python train.py --model="segmentation model" --encoder_activation="gelu" --encoder_num_experts=8 --label_smoothing=0.1 --lr=0.0045 --steps=5800 --epochs=7.5 --lr_schedule="wsd" --decay_fraction=0.4
Rows from expert 6 of block 9 of the encoder, named by matrix and row number. Rows with one number belong to one neuron. Each number is 500 + 25 x the weight over the matrix's rms, rounded and kept within 0 to 999. All counts start at 0. Numbers have three digits each.
# up: expert up (encoder.blocks.9.mlp.up, 8x256x256), inputs 0-127
# down: expert down (encoder.blocks.9.mlp.down, 8x256x256, transposed), outputs 0-127
up.19:493486516511420487479542486497491490516502514481522516532505505482508512516507491516456500452484520526534484490518474515449474447506489510485473495523475504464469544510521490494476520535555462532489493483494542482537475470484521535492518515534449468524478511486499479463484480471506531494530534505497488499483484474502496476527503507497503520494500452556515480535506501503499478468501
down.19:519495470511497529533477485495514525533480503518501515493448496475487482476521511515477500470472526468506486487496524506466504506495475488492500512504483497518517524475491491525496475546471524470467478491524474493496533524515476501519544496465515484511508519537548491552502468464519494463519541481471540514490486521509505500503529531534494490512509483502492453472506533508502486502507
up.20:492514480494508493503499513496518489514503488509504510529515476501491495487517497488506505501496530478514490507503494504481525488492510507504498479501522493503506494511499477520503467486474507514505489532481521479508508502499510503494512503494503468499490503490512502524490493483499511482517523531503492508507527501514513490510481519512488502491505498491482512504509484449495511510504
down.20:500513515517470504474495496509503512488499479511496505490495511505505500490525508503519493492505479504499510501516514506490499500507514497486499504534515493506512488491515480511493513494496502524502519494501476518484511514500510496495499488509500512487483501513511489490473472517509495485489503497508498507501488513513523503483480509478524472536490483484510473520485486486506491534477
up.21:493502499505498500503490498502492484496509500494508502495507506507494496503508486497499510498500500488510495499508501488496503494496495502501513497506509499507501498494502504483492496491507499503497495500503492496498508493504494500497493505499506502503511500502494500509503502500507508504500502504500489503497496501500505493494506504498497505509509507503494497498498508492488499488508
down.21:494499489512502493497503507497498501503507486499507497516510486496506501500517497507510486493511499486503491497501513508500503496506502495492496502499508512496495488506505502498503504502509488499507498504506502484501500508492506508505483496496495510504492489502500494496509490506491505496503498510494498498512494499505510507509500488495503498493505497503493494506500510499503496507498
up.22:498506497498507499498499495513503487500489513503503500513503484496501497504505498499504506501506488514488493493504496510494499512503496502501496495507494501498497497502501496500506493502508490497497505500494487508501498499498497489498495497500493495513495499495505503498509510507499498503508496505507506504506502499495495501492499491497488504495500495499496495500492487499495498503497
down.22:505498495498497496497489502510500497509488497499493503494512506504504496505501495505508501506500496494499494505500513503508500497504496496505500513492508502491493496500508504508495509508503503494502512501501500500488508498505487508503504500495509509499507491505499513495488503504503505506509498498509506494506496508501517511500493499495513506499504508491505498501516504497497498493507
up.23:503496505496495497493512498496510502500491497501497499507502499497505501497509506505506509505500498495508504493515493492501489494503504498495486503500499511508505501501495490494493513503489497495492504488518502491511495502493503499512495491502499488497500484496496502498494508500499499500504508482497501500497504492500492502507508490498494508498500494503502491501498503510502508488491
down.23:499501501494509496493506497492508503509510498497500510512497513492500492507504494490496495500508516492495496500491511499498517492506498506508499499490501503501506502497504508504512509503504494491504502496506492498500492509510496501502505503496508488503496505498499512494500498493513500495499498509496508493517503492514496494506496498495496504496502502493509501494507496508493507497513
up.24:511489513489507515510502517501515484490498508501510541510479516488534516489507506514502491494484467502497488495518489491474506499487503476500500520501489498502508504477477514479485504504475504512492495526497502515519511520503506468535486500516502506475480493497501471527496492511499489487514501497500535516518500499492502492488528497520529461500484488484485497510493490487490492525466
down.24:514488512508527480508484496490471483512481502496512495509513497496518479506525501533524527483513530486491504498496524519500514516495530521505503521484497500514488502507497471504500495512462504490470512515513484528495518490509493484522506507492523495502512491496491488486514496480493498500516495506472531464501484526493524504486499515491498520496481454499516476499490535555500516500503
up.25:504495491496491488507502497486501499485497509501514483480499503503480489504508509489505504481477501488489512505490505494495492507497507514495504504509510503500488500491491492508514505489500501493505492489491493499515506498509500491512493497486514504491523491499530506504484518493503522505501508490506512507495493474505505506505513499503497501492515498496480510516490492508486508492509
down.25:506499505521510500485496512497492485507501506509514511490504504511497497504499486497497500507501505497503480511506507514503513494489503494487492495489488507504494487515484490496492506496502524489503515497494490523502501510498513479495499498497503500506510506514489504496510511505497497480488492490495509496502488508484505502483502517494474500491505495514518508490493483486502511500505
up.26:527503490521502502501518496506519497532500462516497510501520476509493491480521484505491502506492490498481474515504513480478505477463510517524526510491495496509485479495509534520503502507487514497471514487524484520504463502505489503494511514499479498525498498489483506540485495475517525519504505499514474478505487507476497457469486487518517492483533492518508503506512500460504515494502
down.26:498502499508504487476494508486516504496513507501497519502505492479491503483506502467504481505498525469518507479504512520512505515516503488514521500475516493523506515487471488496478502491501473522523511529497494506485526472523502508473496488482508474473471507494515510513494503525506495503507495495490483517556534470504540524493468510471515514506516496501543480506495478518504508537512
up.27:504500501500496501500497503497493493499505497491501494491500507497495503505499502503509496494494498509499497509498504504504499494506503501505500504511507497493502498508505492501506493507498495497503494492495495501499500501494495494506492497500503500494500510490502499499492489501494501490509505497507488509492503509501504500498500503503491499500502502495505503497498501503489501497501
down.27:500493512499496486489490510501502499486508505499504502497493503502495502501511501504506503509501499505490495494509508501502500500489493512495503499504508499504505500503501504497507499502509503499500506492509500499492501497502504505500501493493503502495489494496512497495498504500503499501497501503502495492504506503492501508499499500496506501499491509492502499499498499507501506503500
up.28:506431509550521470528580459522472459592528528500497570544512473401507463475544522526527499489462503484527520470503494552490497451471582444542508522527499521546503498547498523508500510539474477535510512541443519469486505519414488592478506556514490463513481559495557481430485493470483479498512461530520501529485571532468511514547488478478493440486487430521512527563465483512497496532482
down.28:481481506522478510537468471518481541504493462513472573464466426489460484514514517529465541497501455471463456540488520471457496539473462477470465495487503489516456512445434458501525503470505532468475497484460476529503535513548446445492493522512523478497553536489490523535500471509501485422553519449488549509430493501515494490456475502553453518452558489506460502459497527462505500484489
up.29:493505495499513492501503509496495501507495506495502506499509505495500499499489495493505497492508506497509500502501502485511499494500507510504493501499497507508510506498498500510509505495490501491501490502501503501502497495503497500497502508488495510496514495499497499499496504492490501500501495507496499493498500502492492490490488500497502503507495501504507505499494503513502502505495
down.29:492498515495499507494514498502502517496508496482499499507499500496511489500511495504493505517504495501501499495490506510507499507496497506496511499504506498493508500508497497494499499500503505516514503504504491492497486496498490490498502498505503496490497494504501491486508512502498512505505493501504504498507496503501494509500502506491508504505500504499497504511507492507510504506500
up.30:515432589556557480522505485550472433513540498606474571543503496420533508459399503498524606478453429462462492505487476511467517576515510484524477488456496553562559488454526551523428484541541537641450415518482550537616502484526334486496451529538478498550474451480514533512499464506499502476485513452518497562521477473468497513511494404543528531459452423527513535436428503572532561464504
down.30:464520569484536468461536482475478481554508414515496515526533494455557472615500508614534482375555435414391466433454532568522578520573436529424455480470522478457327466493475519527500500560517440405371538521536491424485567496491454478413450482485482521551552564417525456453474449568500542445510437437479379590506518589460500509443558525565498515474512471510477498465528542492501426477544
up.31:494495519499510512492504509502492509503490491492497504505504493484509500492498507500498494495491487517492500494525484520491484528514506505508487510503489507500506509491511511505486493490510496478509494504527472520502518504512501502503481513509505497525479501496496491507490521504487490517508519505522520515488498520506499491504484504494492498496506509519502498506487501522497504517493
down.31:520491521479503501470507509490491494481508510522497499524490529482497509494502501498493494509497514481496508521510490521504514496502508498510493507482510491493504488503513518489501503499512492510519486499506504496510486498506500501513510491508512516492496506494507515485495510516487496483486514498515492499522522498509503483500500485518521492508502503485502491515514482502494524501508
up.32:492501487491515503506496503485508485492496509506494502505511492503490479516512501505507494489487508494490507490507492501493506500505499510495505513514487494490491505505507519491503514509501518496501498489489493495495511493501503490484490496500525483504497491493514512525504502500502496503530496488484508490496499510522505493500490484497510491510497486494507490487483490487494491500496
down.32:490503509482491503485514493494506515513512504513488518512491494488512488477475498505505491505514505504494511510530498503480493499506491494492490497493486490494503493506509509491520500505521498506512509501502488468508491489496497484504512520511483493489502512501504507501508498505491514500497502485501506507490508494504489508493471485496511506519493502489496500500494490512512487503497
up.33:522485467455520547431469473509504471480503500521541537526486539510452530534448512480501580528570536493452473507540477482529516528507502513527564499477508488511537532500474524466470489482516507545471493518530564499442578526503444460505504545516459510547536488499532516481487470487486514528515512504539511502527528523541469500504442492559482538468572512470493499459477471489590586456506
down.33:513471503526506453547519477549437463483441460535525595518508526481503516524472478583507505425562475533501489450490497515493481477522483509458475525510492464490409493498457472492489523556504498500459528445469472479478501492501468496503528509496491486527499516442487463527489497475520505522510486467524478539481453565481518485532573482522486491434493482548485467459520505500520466502523
up.34:541470542465535494538530453484476475505579496516433520554537517466488537455517486443460457484440500421510550508467486546471493496487504528497529510496493512487489573524510535512444545528575462538513537553442560468460540510443492464445485532547497493518501472546430471494545517454503498484531479512527529534500555455433501521539511447515488458469480472534464519533428519523512520534479
down.34:509477511515460520501502474608524510510455525528517577455462477542486504502510509496499526481493481522483468500484505498477528491472489478441476492469522497463462501473475474554519536486455508499479506515512477471497502502516446469477485513509482467478552525554488506511487442535487480502537516468479513513475459556492470532496538535528490533468550470504471492500483530453493487496489
up.35:503506485492501499499502487490487509512500497490509508481492493505490500504503499487486501501494475504491512506504488504504493503506478476509471502514483496491486505505510485509483492499501496497492513486500490494494493501486494498490499497497503500476491513489497528493500507502504497506516496508497493506502497514503486509495493506482505504494500508500506508518480496505514506510509
down.35:511493499478506492487499503509498505503503492499493497500511508498496494485516498487514513499491504496476504486504504517499499505503526507495492508493490488505515494501473503517490495512504507495515505506489494492488481494504496502504500510504504496501497501494520505497489508492489502498489513494485506514509493501506512488497510491484500500515492513481508487489490501503502493498503
up.36:511482485491538496509513499494509487540521498488517510510508492483487488510486514506520505492506486513514517467496496514503498517506520488520493525528492503527512485498504495490528522509506501508505490489484497510498499501494511495495503522494496493477528528504553485499508490527532507464496496493492514510512476503506502485508477509493524501480494492509505526499484495509501481529507
down.36:467504486512508503504492507514523489488495528499490514510499478478509493490499493490496480514509496503484502488498521501498516491501507517495494495522480492508510501494497506511501510502523493503514481512504511506507492507507492511519494505494495480466501472511488503520529512521504504505530497505514515507531487501498496496526482461492500509502511525498503508524492483507488481501496
up.37:499489509494489513505504496499496485501499510510508507504511513496508505517507489490496511499495483502487510504517479522500489498515489510516509511509491489513502513509502490508480495474520482482497503511513462513506490516495491495509489503497469515501491500489507488487505498496493479499505509494503490493499511504498490494520500483501482514510488494514500498487497483506500502503511
down.37:501483513497505523511479500504494507503522489495480512498485491473514497493493520500487508505520497494488502513492502503511516493498513501509514499500499491502512500491519505509491501508506493509504506487492512493497492495494508475510499512508498491516499520505493513491502510502512496499504508500504509503524511507508507503482503481508506498501479523491492487504507456498495521474483
up.38:511579366443500368477463528526505500520554408601509455525425456426454480472490562512495737501615480486396530513514534484491600407515418564532483458401510548710600484519483563463513370419690535503427427516517509520518531622441362412518535500502483547593516502417620539597498526519585562437457426397668491609532516496434420503505454488559473543513489391437436470360294470572527502353508
down.38:425477549636479497602577360584595418604340463500395568397502602480534415623385546672503443349508401596431385338463574480429616405570466563405310493549498459482271593472587421443489467527507493437303613561484417539540513517540413531551580497515477525580493551386459447451437379457480573460433497473425530475488463573524405447369603491550483462544532442495567485504496448520616396404475
up.39:507509498500503505493500492504500497500502497497483492511495503506500503507498497507493504505497502511497504496496500503511503495491501503497504500499502503506494504506498506506499503508497504501493509495496500501494502512499499484498492496504504481499511500509497501501508499493502500502514497496506505496498508499510495509510516506503504501496501503502493497497509505508505495510497
down.39:498498499505500497497484502505511490488511498500509492507499493510505489493508490495506511492510511509496490511492512517510501508493501510495494503507494508499500501503501499491502496517500497502496504500506506494497490496506508500500506491499511504493504492489497506504494499498492497493488495490505501498517490507491496510507495495499501510510506494500497507503486509494496494493498
up.40:473482497506499493495493505518508492483510504496512507489488519472491487501483507512491476472490525508476498482484502515488520485486486518510524502494531489514486474488500483510506499485513528500477474488508517493508505517495528506487492504514478526489515505511500494485501511517483491480511528513508543502495493532499522506504495513475493494483496470495502492511518500491494505493518
down.40:490510469518489521499486508504515511495529521496508520504496509481488495490485509506505509501493469508499492501519491499488493492475493528513506511507490507506492504522500514493522497497481484483494486510480517493507506487517500503493507496489512508496489484475513504526508495487497514507482496517500502478508498507498492468491507516498520512523500487502515512519493494490500525497493
up.41:463483479491493496503500492471507515506501496499478507503504503487518496490505497515505500493517487501493500492510483501493478490499494510520495486509495519505491493526494504492477490494489503515492490493506479500514502498497504487482488499527490497500494507504497492490489503499504488510489509490493507516504496501497497499511515491504519503512493488501495480514490500491486505482507
down.41:492526511506493509496493479495487477521495511505502491501500510514506510508521499522507483509506487486507496501497500504480520509486516484512502504479514516507520522505507500498509492512504490502514484498502479488499497509498491496506521503511503477515480496493496513522488502501492502500504497500496514480509492480500519489488503505491497506490501500477507491506485503499509503507505
up.42:494513478515516515499468459475476505516535454500508542479510492505468509502477453507482574511510456488523496531528524512523499568526464519448496505513511479468490481530492497542508483530505492509503496499530548538541498439519402449467450488528532491512537481510486481510484594471466468519452487464497457509513489488531473495482507488505479554505510511498488487487582518512483486456493
down.42:576525469497586515547495537513517495531424469534516449484515510566500484452500497450550511492497518474526496446501484497475525516480526466497480585517516511488473529501485453463475455516471488483516499490494510543505480481507479457571499456481507546437486465472528480505503534493534476492482516511476495535512526553486552536471544523481476460512470484499504518514472476477484502531452
up.43:475458531468485504481468455505462475460438346508513520502467531482502501539408537472439501505442493439498527549509422493532536540481423562498522551391476556583475550521445474549438510437735579441433535520567532515552490434565448318387440465495511543542433548468452564597501473548402527487436536575454518497595372468563485495545489457445566488499465495495469465446426463624553463470568
down.43:501544547398522515556567546541492449443471468543453456396461509468500571528459577519429541504520411422559429573450418490556592464570468405559464497502443436560457535529618550443473466502517514458457502558474439461489480534534479478511506488621478523498503567463564568457509554522648475493439522525507554613476503443505463481409593520550450349535414496521577497491467440517506546553536
up.44:507477491492513478497510495509486509493508507516508512518474508501494497492483501500501485497512479475502516477492512508503517493510497496507497500510495518511510515512492524484477506490514490500476493476486476493432486519489486544513501506497477493519484483495504484518522495473501483511494497514483534490478492510508504506524509457500535504486508472478511511509480515488496509514487
down.44:481522511504495504513505470528508470503517483485495531496511481483475466504500493497447509511495457511469507515484495490477475517484507503508486479477501470531491512503495478505512510514507497492496499490491502516513516503505497493494501499498515511515502508499503500527474470493516526480521522502498491530503510491531480479492491503545476512482522498494479507499511513510521465479492
up.45:483556544533518509519515540529507463499503493504474498502546473578496495499468517455503549511468474507454530507468466485508475470557528517459568516478585544445474481474519475533504541503475517532465503485511513551451461476589466466486512474502521509445526518522489490526486483448499518511484515479437425522528503527509512443463590529503516550501511596496564516483575499539496568498496
down.45:545460457480441516482531446494606539494479499506523535433539546545470481474484456457527537520574448493449494527559502471477509477516495451502489504517549525509543507559537490494536450470495437473528523440466466503605515513507528487474434456511498472481488513479489496456519476547494475513542470434506512568524489527516506482485568437410563502500468553566513562524476513487500517543541
up.46:496498491500505496503506505498500503506498497494506502498498510496505496505506506502495502510502505503497493497497497504503494502497502496503501497506501500496505505506501494498502493502500499506502504499502487501505509500507497499502503497497497503502498488503499504492500494495502501500507499492495504494501503494501502509507501503496495495496501499495500500502491507500498512505495
down.46:500497503499489495492490505503501503486502503502508499497511502494499505500493503502498506507494504505504508494506497503501489501495506502487508492494497501505504489496481501510500505487494501496495521512498506497502504509503509497497506496503508494500502500497502494500493498496501497499492500498498499501499496503495510504499508499500500501507495504500501505509495498495496488502508
up.47:492503510507499493501485506505499503490509511504503511503512498507498496488497497501507493497501501490493498492510496487490495471500492497501507492505500492486513502513501491498494501491500470497510492514513501492505496513500505504485518514501502495493503503495488499487499507498505498514517501505511480488497499510509501500485498508507480494507496496509505498504487496489487488493508
down.47:496503515505498494481509520490494494502498502488509492514501508501496499491499498498492504512495501499503505500515528494504493503486511507509515493503502512501507501498479492501485492509511502516498501498490501504510491505498496497506495490515504488494488498506509493514503498494496516504501495488505498488514488492489509488502500488493513505486502506490495498500504499491519501512493
up.48:500499494511512492501504487506495494489492504494498493498500500507493494501494490500507501499508498501501500499494499503502495503514497488501493489509504504517500495491494514493506497495490498506498508502498505512488504519499505512513496512499504511499503499493504501505498496505508500505508501505492500497488496498503496502511506515501500494508510502492494513497502500482491490511495
down.48:496505504516496496489492498501495498498506504498499502502504504503504502496497494491491493525504490500502499503505495499488492495499504505479509508489522516504501494505501515500502498484508497502506506500505493507496504492502505494496502482511500523496507500499494502504495509511485491499508492491496505503499512496505505495499495497506489510483489491499490506497504491504497497496493
up.49:495491502501501503498506505498495504509496499498500492497491500498499503503517498508495495505494504500493487500499503491499501498503503500491510502510495505499509501491496499498501493509489496499500490508501493503507499504504506503496506502499499511495508497492488514506494510501494503508515492500512501497496497503503503493498500508504496496501507502500499495505495501492501499508501
down.49:494506501503498499496503486496494511501508498513495496509497503499502501501498501488495506503497490496491502511493504507501508504505506502508508496505506501514505493499492484499501512499505481496505494506490500503513498504495503494505492503501508497492487508503497498500496494503503506500497505509508499500498510481500503486497487491491498499502485507491509498498501496500500494495497
up.50:543428499543480484460496483491510475525463523508524524503471481465505501568476537476533525460468471518538509439541507518463490513493494523473511483467482517571500504482511464543463487508548485465488475499479478506533489534526488486537549501463478505483516500494528485499498462484544545522509551537511496515509486522500538515523520486521469464510517480469525544504430535509500466497476
down.50:528533567433526480484439504499501515531505462431498439449507505489480507491486448496473570551551498463475530515434529548448484513529469508497474518518482466526493508502506514525534516492523507499514469489498504518498472526494522487512541538490473487539459527546509474495519471494495537498554536488478512487510420488517526480521510522573502504535498477498537475493484498499534491540528
up.51:500492503488499501507496501499508498503504500500497497503497495504505490498500496495512498503499503495504490508500506499494496504490491508492503503498498491498503506495497493495504488508488504493499501501501499505502507496507506498497499506503505502500497499495509499505495494494495501506501502502499491497497498504497507499500506491514504493496492496496494491495498501494490500501497
down.51:499497511489487507488499496500506495516508508506491495502519504516497501502499504499508499489499501499503501505493496509497504503500506504497496492508500498515504504501501502494500510506500492498504500498498489495506498506503516494492510504500492503508489494494503506484507504499502503503500498492494491497493504503500493504503497495501505499506494505496505504496495499496509495492497
up.52:491508537502535555482451477524521517492516468474561481543445484442473462521450513513464451473400511551500516475430459459487448467475509530541467561427535416466571510576579545500516609534648549598439473477496643539410513375489456606394530495620457518520529514449457470478483497590489547471490528529475408463497489523546478511504617399544521547535542503492469518449490557467544460515512
down.52:534531494443483448490445482508464543470501503434511496441398485518503572509471482490469571471527452439573555523527482514481516509473513460483462502403475470551467561501492484506523473482449525476502495454483495507504531466553501454437471485536489525464499514503579560484480496485533520486506519471524500572442435430520488476468482569543457540373499439584411559511503545471493513481595
up.53:491473541466513481494524500483538526494493452498483473520532470502515499524500505518499447469517460485541469494481490521514492508517470495495470482471485507482470453517510514491494521504508499483500564477525473492499470466507458512528466530526493504489483474499470467513494469487502494501523513518474546497490486481524535484524485497500493519509512531511520484489485495509486482550535
down.53:513473499490511520490521494530526457544470519531512509453515493521503513482475521501554487522486533509489528525512451500499521533503550495526498499471503489495469500490502520501467481481488513527500460501504506506514487511503523521522530489489513508446517467486467540471504516523488480519469511506519476457515511490479495511482550510506502433539479517496554477523497495483525555481498
up.54:506502500504504499495502494502500502499499499495502499504491505495499501498502499508494502495505497505507499501505489499494500504508497490497499498500501492502490501507499503498492495499501502497501499505500495500503502501501504498496496505501491500501491502504505499496499495498503497505497498503495508497502499496500502500506503506502501500491506495493501494493506490503502500505494
down.54:488501504497495500507514499491499495503498501502506492494505503499505498494505506496494495499509500508501507502505508511500505500506508503495505497490501500503502496508507505494496502508502502496492511501503500498502499506498503500510500502498501509506498496500490502499503492500499502500503496502495505500500503508503502503501492498491509498499490497502496486505493502514491493501498
up.55:501478524491493504507492498485468511492470513551513487457500523503506465528475520506517517494472507478515515456513541505499478493500508485525514475495490533495481471515504500445471496468504472520522533519480502465508489501485515463500516494492505514505479497474491547487528482528525523498536486490528479490476477499515472539505479526448549494520511485474448548568492477493476471512517
down.55:517526503496479518491538474492524495486491482498534493493502527515482484507504499522542500518507479490540500481524537509517530496457527478501519493496522522514491492524498530527478500498500500479503480493486469500517490511484486504492511529487516490505512506494524509522499487542499515504487496509501469529505491496442515493477519504467516473494497478498514491486483489481493484511531
up.56:506496502494496502498491503491497503493503507493495506504504496489507499501495500507502501502502500505491501490501492486510503488516499505499489507500506511498500494509512500485506501502490516499495500499512490501504496506494487498499503500502504492497506500496497510504505499507502503493492493502486502489506488498495495489491498498505511506502500498504498508500496500499499497510506
down.56:486499504502492498499498509510500499496513509499506486512496502511498505502508510487502495506503497489496484500488489513507498513495500496491499494497493505501509496504498500498503510488501494498515499510507495496495507500495499490500509509502502499502502509505498497494500506511506506505516502490498495503499505501503498501493499495489492501512502502490499506513492500505509491502495
up.57:504506486497500501498491485497494497503495506501503502497497501503494489498502514497495500501497507513488510497498505498497505486502509487492513496504502503502505520503501500491495496506500508504497499490499495489505495488500510485503497501502506510502500495498485500502501493502500495495503500508504507487487507495513511503518491505499509496489502494495487497507497505498497504499507
down.57:492498501499480499489497507504493486505506511507511498493499503520499498498502495494490512504499505501501498504502505505506493499508503507477496500491482510493502500496505501502498500503502487488505497492499497493500488501508511492494500500498496498506520507494497507501507489502498511490492495508505505490514490499487494492484495516497501513496494491515510496514502507503498503513489
up.58:509502569447523500528501588552531460581551497460473533538507497495460500542435526399478514442468543461500538464477532574501566451517604552559461505396512521547473501478395563473533535519479467511482554438496480498477533516427483514405483548550483564512462496509540483506493540521516457540492469543565495550513466542482548520440497472529517458507513570496477493464473501505457540450515
down.58:500519471544574514441483497436441466486522471533504447504461468451480544535480532508557497393493474464445545497528580512570502549506471489538559516556485502456500446505464505453504495529498443464402550484506480447496590445515497467473429552474534459515559512457537456474480490531503472409463456507463476444493459473547514558476465542475522519513501473465559412555512532485432507510527
up.59:485514482514513507521493484509505474471500491482513510503506471514486488509500490454491486476497476482517536522505492500482501490502512486519505507506540516528489522472498496499475481499525487495507520512506520488507497502529474475500500512503505502494540520474501474497482494489541513490507499500490520505507504485530479486503496483500510479490505497510483506470535478518513470519490
down.59:516497494468512512487531500495493482522523476486522501537510492516510502480483519488504502494516500513531516478471530509493496508482511523492484506485507491495468482481467509483483534508492523495514497521500481492513484520489491500511495512487514500476504498500474482498491512503494509485521499509480487474524500514489504496502480525510525495506488503493490487521513537497523497524500
up.60:492499504508500515493507473498492508494490499474499507512512492501509493496519514492495485510505511509517509512491511498503516496495505502509495498504497483480508513502496489512491493501485510497509514493501512496499497493515491493500505507512503489509511496514510504499491493505478495497501503505494511498507501509509499504491495513491505493508506518489488510509510499476503508502486
down.60:481498506481500494492500512494492500513526503491507501486496511496487504498490505506496508512497489501507506508507503501503497505488496511498499503499490488517516519486499491498504512521509511506513512495501489501501494495508500500500489511513494498504501506488505496496500505486492499492492505503502511514507498494503487485481503504509488504478494492502497513495504498509493514496505
up.61:505499508499504504513508484497496501499503502497505503516505489500502505493498498500498500508493509501499499499512500502509498506498506499496503504505494499499485493491498510491497495491505499493504501512503502506508493503507492497500507510502496494496495484498505506495492502503496502506503491495499500498509507504498507508503506499500499499505510495496502503503509502495502502504497
down.61:493504503502501502491498496498511495489509503492491507489501505494495492491501494497495501502498504495494501499505501512495502502505507502505507511490492503502493504504505510495511505493505490484518499508493501499502506511504502504495507488500491511501505497504507497504498496501494499485492497496502502495495509497507499503493497501505498493486505515490501506498497494503501508513507
up.62:493490482493490520498475492479493504467518490505489494510520510487485495492496503524517488499477509499490509506505508504504485506487500513502499484509498501484491491514499492501516512494496507502493512487497491507519509496509491495514504516517510503485496491497507515503502512515490491520522484506503488511491497496508505499512502507489508476500486499495501498514497496513484502492501
down.62:486510508494511492490500500498487488500510490486508499502494506500496498507491499496508501502508489514510506513485528494486512512498504505507514505507506500509502489512518495495496490494493484508495499492507498486510515488493509504489505497494497511512494495479503483512472495498489506505491498502514494505494513493505502504467524500484518532502500488511499495511523476491490490513495
up.63:489532520518536487508523460495500501457548488528536505492514527482512522491490485479447428474481504473480533485509435522444489502507484473470502544520501488539473521513501472484495440500507522444504496519490454451567481487475524493512501480523476456533509516531501508533524516512552552493460497510487498564515451510485492440519478500487478488484537509538529505560414475510498512549516
down.63:500520468487544521526499467506507478561485435500525506516497470502515421466535508516493487484488534454471432451459504493513473500485496476533483507492473547477523517512490466533514454547490467499482471482498523490496482501507488538532511488455517488510455487512505490531556521482497471524486498504518494479543488540515531487521495519520512522493517492500509472507492531518503482470502
up.64:496516487490511512509485482489489490496509498496502491505502478524511511503494498515494502500504506502501496501493491495500505498500493502484497507499503509499498491510494503501503507492508498493493500494504479510516522503486498485480497507490489488499502490516485494486492500513503483497509491493506480483508503510494493497492486495508473491495491512499495514497499499500495510499492
down.64:499489516487488496496490510506498506502518493505491502502494484512513497496519483499492508495502504485488503495498502490503481498516492503482482519519481504511482503504492525484526500500490498485506510499492490502500501497497498472496505512500499492499506527504503493485497491506484505476513510499490500488504519507519507510481507509519509521485512517488496504520496497488494478502490
up.65:478500508521481515484503503492481507502482522512513495497501489491506521516531515496513512506513489507500492517484495519495504488490496477526497488485499506517503480500488479510491492472477519475471511496506480494508497521465500506517482509499502520506484498513501496522505499491513502495494514480482485510502479499476519489500493502487501489492497490493492516502504479522512475512514
down.65:492486492490515511542493505503491510513509479521502511520485489496486496481506488497488495508493509497499500518467496502521496496508521496500517520516475493503482492486488490483490504503479497526485506518517514513502493486493488506509491507500516504497510495485512514495490512497502500496514512500501520508504505516517502488496519488511484480518523509498498494491490494500497497510492
up.66:520523501503523503513488472519487468505486498497494508494497505493543469516504471491510497504488472493483514467507495518538488501512491477514501516475502511500518529499492514512498489529501498517491492523517478501518533481542487465486462471509501498520485480502487493499497501481487512496481519466496496476473501467516502474497499529520537501503527486514510517503502502521520482528500
down.66:489491534508489540473475524530496502538497510493506463465505514567471486486489442503456489511510472476482542463499485501475505515484514524461497465514484480516473496478506510519488525493500503489524515476489479513512488528506514476500530508478437502536499521496517509531493503473509496498520513540475522473507503504479478477483506560492510469514487474499536468539499524438541499506470
up.67:497498500498496502492514509499497490499502492491498499496495519492511490494499507504503498499510507499496501490495499504493494508494510513504496510502519494495507508504497494494516483506505495491509493495499500497512502504511482493494488497481506506512509494514506505507494504486506502502507500502488494489508503502496513491509504479503510491503509501505500496507492495495504495505492
down.67:503506498499505493499497498486503490496505515494506487489518516508506515479503493497494498504497505490496498499501490501500496487497508512493503495516483495508496486510509499500511514506514490495507518478469481512514497517495508493506491496499505505510500505480502507493510499505482512494498487510488517495496498485491511507490493494480497494501489500491514505495495503495480496515498
up.68:507491538491468515474533440524456466526469501549451533540497467457535490515473505488529463527504531543519502499501500550500540549516470450482520447500468554521527547550562477504471426476450518487468524453476499479531500581432521535498482480503529462510486565485517469526509453466524504476532520499528588507505450553496560545554489493439611533466454477480506494530370487539597472512467
down.68:502522501486545513605512505513544489513512471545443541478473461448424470501495501517452500493447458487477451567447517474545480524471536499534500494543494426501424526469427480514476509525534482506472561475535493564493484474497476509507501467507507485453485545534467466504531479487583473487532544496501547498515534523524498467463498499516481453482540505519524436466519447392556505514446
up.69:519488501493500494526535509500499491466498486490514495507490516505484503490497526512496492500515506496488501486515505501521475504511512500494472511513493530470494483516499503478480523525507531477486511475501520510497523493500511515501472501477493498475466488483499499523495512514482517496514510506466503517525501487503497487486476490507507504490471513510487499507486516498483512502505
down.69:495517512482466492475490494485506506485513509501504507522503492491508518501510512491522501481495490501498505473486472511480521491498498490498499475479483502488538492510513503528517492511504490504502520481515486494488484485500501479520498508510489505487506522528487500478503478503505491490486495511510496501519521500505490485504483480471498499513524494494499483518481501519490499507508
up.70:482500448474535527547468529492538484490521497497530465499442503535494469479486535505496521507496442499479500486460497552477508511492508488470459529502471473466500465517491507495505483482571488483542495464512477505494511520504506420495495529530504530508533521502511487498512505489518507509501477506467482515495512507489517536503512508501486490540502542471522471480539499533447470497510
down.70:470508507530480459469499534493502439492458531486499496504534540524450534525490552486565515523530489512465514470554506530540515494530488503475504472520504489534492473510522429494482543548491522536537506515486459462520532495510456451520504478508498510498513468478502520488484553558503517548512469510496472512511466500492510545489512517505489521489485487508517563505520472544507509509514